A small class-conditioned image diffusion model, trained from scratch: 48-pixel images, soap at rate 0.0015.
Rows from block 4 of a small class-conditioned image diffusion model, named by matrix and row number. Rows with one number belong to one channel. Each number is 500 + 50 x the weight over its row's rms, rounded and kept within 0 to 999. All counts start at 0. Numbers have three digits each.
After each channel's rows are labels from the 100 images, of 14848 (inputs lightly noised), where the channel reaches its highest value: "colour at peak" is the nearest of a few named colours to the mean colour under the peak. Only what is clearly more common there than usual is listed. The data: pictures of board games with random positions, seen at a slant.
# convs0: first 3x3 conv (model.enc.2.0.convs.0.weight, 96x96x3x3, each kernel summed), inputs 0-95
# convs1: second 3x3 conv (model.enc.2.0.convs.1.weight, 96x96x3x3, transposed, each kernel summed), outputs 0-95

convs0.81:569481494480549445460408578540512570408489469529453459497526503455509496426450517481459490690446565483538509582587463544486498461530597407568526489387504385504531478494500503520463500478550564533508515423519417531559509526502489544526539537488562491495554463488534482440530457423424505505
convs1.81:641480451567546463495516521422536493449476554476461638636526444554471551418498447518481482572534489408543409549446516523458465442488599464442465573513528459498496457450526582502494470477541487441499492530445482450499461525453574390422455468510500500504486522446454463446528565485498534476
colour at peak: pink

convs0.16:502501522528527507396475400541498553595485578441573360409441484519586529471499517573500523435467467586414489535437536521505581471578475578551545547573412458480463553457482439406521529437437448563507551575552470475540502481472487497519495475443504490426566531496465491492519534537480496525
convs1.16:506435466457461525604453396537512494474470530475595388563536508496483461492525505460495585576513548561450412527439537493573445559490520471496473509592530490493510538556444544583518486442582514521513560580457557540475460522584560434516510476507417415445505584498481521464438554588492588508
colour at peak: grey

convs0.15:464509475525456451590491519444479444533602528563506521494525504548549540514422447563508372433540477401524566462475505439493458530453419459489566542473462472579485484422435371436512581423493534461531495485532462517493498527366543480528519527487485514537417519616503501572438512518534531532
convs1.15:495435504492514497524470489488485498575366487482586477495574494597547513397557538524566501467514558448426476477460377535547432517525511558562509506464465497528422514428550534492488470485531454540483430506501580469501511561494445540595534458520420534460550448609492513409474587478532436394
colour at peak: cyan

convs0.87:470521455462381496524393614585507521473537577497551556415478531567492467490447502509456529554490558546422528452420503480574466510426551474511581421481477528504525447520584545429486532575444508541434411538429503518527562425441526558491525475514464520473541517507601518541475464405457511549
convs1.87:559488502556482519456501590477552426411463421456441470476457520560479466475474476464490437603591508428533467534508495456564481459499509488547458572494564447514487485447605500423523533480512491407547439502372591502526552515530551508491479540523506382507481617398567534482462559455508462499
colour at peak: pink; white

convs0.42:405429472541606465450453540512420565415537486532592549425484549491464484462515564369559503540473514448577437509552498605546493495467453536498517567513411432513454462528504485488576513504477461536508400574522527545496533579536501560491507528495526511518400550472513523428456546585426468515
convs1.42:496524514498541578486513505494468547495557522597458403449507465521534446494452462507470554687541503511473514419520411533403433623478524507490569491542543510515502554532481427556484499501485481501514560438447479394505423458531459416425440478383567469477525499504478471533546519479441488448
colour at peak: brown

convs0.38:551470457551452512461479453523489605467513522500519499492403525520461488525534506477504470516629523535331555460470493499502584526432497420496487490563542511455481431395563507501514544496416518457499444554523414475526497524465450543429527476475515415504407556509595444551539589417425500514
convs1.38:516552523542534585541601474480543536525516453544493520473562538568530526455464565557444514511469511475501581491477501413627478529500445535503545480524548546627522446535351453531510575546457558484523465453444519535498506461478557588553646572529506443515560506468498560478504519549533576498
colour at peak: pink; white

convs0.28:572564524562495511656522477451461443467498447494484467540486518429494509443439531474420487441541561629455516460536420574531480521528458563429467451524502512480500539485464514468560520600506536569506543565417561597459460486491428487514525523549464458477468413461547584535539410482527580530
convs1.28:489471501574480552494511497465564531590605512431480591530457484457501464399509471419585576484571449462434504500428499511496494533468434498467564526482553620448489488574493488454448385577514450558520423462570594421506442415519527541554497516497485443432482557518465494491535430467471513467
colour at peak: brown

convs0.51:424479486466552545481432452515453591509504524412544481493497448488524426447585522493463525427577542419494431466528524481485436472406545574489462514558591508494429489481497505429500477352597538412583474501513431555554474480492614445473424498446510465562442513495457534496488446489460456515
convs1.51:451483420501500524444482520481458495430587532525476524532520564484506439563535420439510593494492534607444545541462455508597497539524534484533486461478437442524470508518459353516398540465461554501514577574527581555499376433508404489510425500503491510487443466451527412533526488490528483401
colour at peak: blue

convs0.56:411432553572439523423452511532562500504529483537589482423516539569502491428419546574568561536473543377568478472473540388478502496426531500416529510491439429465538481523470432405491465467563507433462548518551582510530443427516494562555557485448504497513479498512530556558557449539478560448
convs1.56:423514480434503455455553461502527492436561595456429516549526457479453536441532538493610517570451439518572423432555500558517545513527470555514562511553586470487475464523470543431585511394459517509508491491496463619443463560497456569569575489395510486529500456467488452544533465489463389569
colour at peak: brown

convs0.37:492484521592537446484534530485502472609417484494562530486525491557529605472438360596515427537454553483534475404495545507596511462439439509479494527454407446480419491472527450487486491490495545559484521495517418507465443469508478504623551529569462532525458635545517508486496481533490527597
convs1.37:499495476574488562453525530442490492562568485497546495460447533453525541435441508577536481513491537532452540377477504569543380470453456540541475465530510473494407413450517493547521487558443489467495508398519614367425500441502465531489490463451487564432453615533512493443515445573483519418
colour at peak: grey

convs0.6:445628538548373527550517512592552445461545478408500520478417509436465489495526537550573464538473470554641495556446537430478678486529502522504466526494381550556532454457586473473500524484476506506482485460536469462534513468522478464483484579568508489473458485543533466534527483538462480451
convs1.6:539443446510529497577535511467561469536456609493475418421537531532538454447505510496446583591517425504547523464531527525493602512488396570482561472519384521453540477475382441585473483512477518517498520439483545541480521485518516541590486484466476577524506512400455489506514451345524561511
colour at peak: green

convs0.41:481500529513483552482529463500508510430552492552527516447506492562570472484447558476509430475597510466489502548573510491465498421519459496491450439496453474519529489492550546555382471474432444446446512441507459512571465480513562513610483471449563538446315429609471407462515494400419496455
convs1.41:454505427549532470473485487520564543486429487447559597556575448434437522567506430549484439577475461518509485470441515507426528549463465504398500619581498504589540533527388431461547539510464542546499484507559467583453508547481508546440442541505514469479498588451577460575572499587512502443
colour at peak: brown; black

convs0.14:515454472446443507588476454576474471455610544494547548538395556514609512500548410475462646552528527481490532480474513510554501499577549441509517473427582579504508522534518486465545479576398496465479537510318509490519542484481561542526454449483481450560548508502516508442470509546531520497
convs1.14:568495467559486524511475487510545472556442418494439500398494582492466486447399540573499524552479391499441504513467484535536579397450550470459548502493512382475465555451555585450506502508397525515446546400503565520494454640546454456484553482553538483476474481515486529529555477459575452450
colour at peak: pink

convs0.62:383506511507405560447516483538453552521556548417441464506434511465523479461528534500556581471425491521549449484497523564498503570459454541543490485600524571639520516446539456438397534443512514487422475572560512525559443416455493523466537530524565571454482593473469535522544475391512477503
convs1.62:504524561543561470506459528552495534527509603519500442526507481515549447528598468435445450568574560536487520472508511362510568405530513593434532509497454545426468459524475517508516520554479383550407567492445447581502419480622531552519503508479510507626503511493474416502539500468532482544
colour at peak: brown

convs0.32:515548481500492592552537470454470586474525486515491452517501436460566499468544450452380474472579547528355464592483535500483517457468514459448488446512505523490554432505420460465461444408542508467473481473573456501473427497457539491452578538457607536490388489492532540458528501368550578539
convs1.32:532502560525489513532438421516526420510438465429518516470546537472430422484550538486541586400534452526623474496476454539552439499482490559433555519511418444532451594367504555459471512512496520503549572457401470519569462533527512518456515463439502411434459493521441433541533546595439511467
colour at peak: grey

convs0.7:554583466459486494577467485478521392526540573454455447581505472487522379467449470509480527539512529490451498558538543601549490611506494531555557380581428420466502432473462521504543517508527557519538456470533481539497521601476441432446373517516509528556463532518493472417462469426465537457
convs1.7:467496513523473443437539576444481468405494455459509519441520443477470534538486492549522385474519574542543472483422524537536504436669566491464416479517515452506499547466508545457488527511498492424567506558519541562544497424524484565508588562449471404414474534465395556421539551532529577525
colour at peak: brown

convs0.26:550558519543467489483535517536470411524468545499472519585494429447507465592590504502553480536509560472574503584565551491437507375455505459509477505506583451525517527477462423464419523407505572560483593411582441494452461583462497459497488461442478505502407510552570545474420396524506500481
convs1.26:595518452483523540518454460479510568466429493453483428505540552496498483583475472494482483399574485413385528540400473350483510544451463448592570523433428511506520456479436511436458569452474448519471540526448564508567448514432531525507465534551440567492578489471464448442486493486507548420
colour at peak: purple; pink

convs0.89:450612508451502516536520493525462399520515604478584548484425506407548472454479452577506654361496552490579447550459488395465546475506514480523524510450453556434506514520539591514570498514438516485435585532520429532418577457456501506555517476528504481474575489509471496501477521485530488502
convs1.89:515431538561414507489553459513455406536472539541535454537429579547530481492546492408463570328438498521551495404445501574559595502509484562511441493530540536485557488534602497501545511554547469504496438468501441508523553437497446528558488432428490472441462476466449530558505488543464609527
colour at peak: green

convs0.58:463614497553530455523557544540463550534428494535455489459507400558577565484571562540436400539488479483532409502492488470576536468533441618538430542549424561538464484504486574509475512457537538565583491452489466466453506509637463559521484463438454548500533440525496604476553451476486502487
convs1.58:376509462486498523477461585589495450494488469463530558400525484456462535591551502515511495536413555521508513491635495534415528523509452558486491546560552557512441540489484495418501434483491441573491578482414455550500472493535655549501478518514486572469465529558512394475433473552452457469
colour at peak: blue

convs0.90:455565458514464461461537468511483515484474507490479421552479401488565528540480617517499424510550606438489526419431458473545499468484628482486537518458438468490505466473502468517487574478559472463482528480486457532613620518513464549550480536465490538473477539459535493549528428710499495488
convs1.90:458513504572550485534479572520533414444408515483462414520483475593395487496472452539487509503473571490594407531495518480465470562453520498560497563538460475419514541539561534503489546433494561454522515607511435429517426503519524584597504456505464524480533578485585444428409554556526417467
colour at peak: grey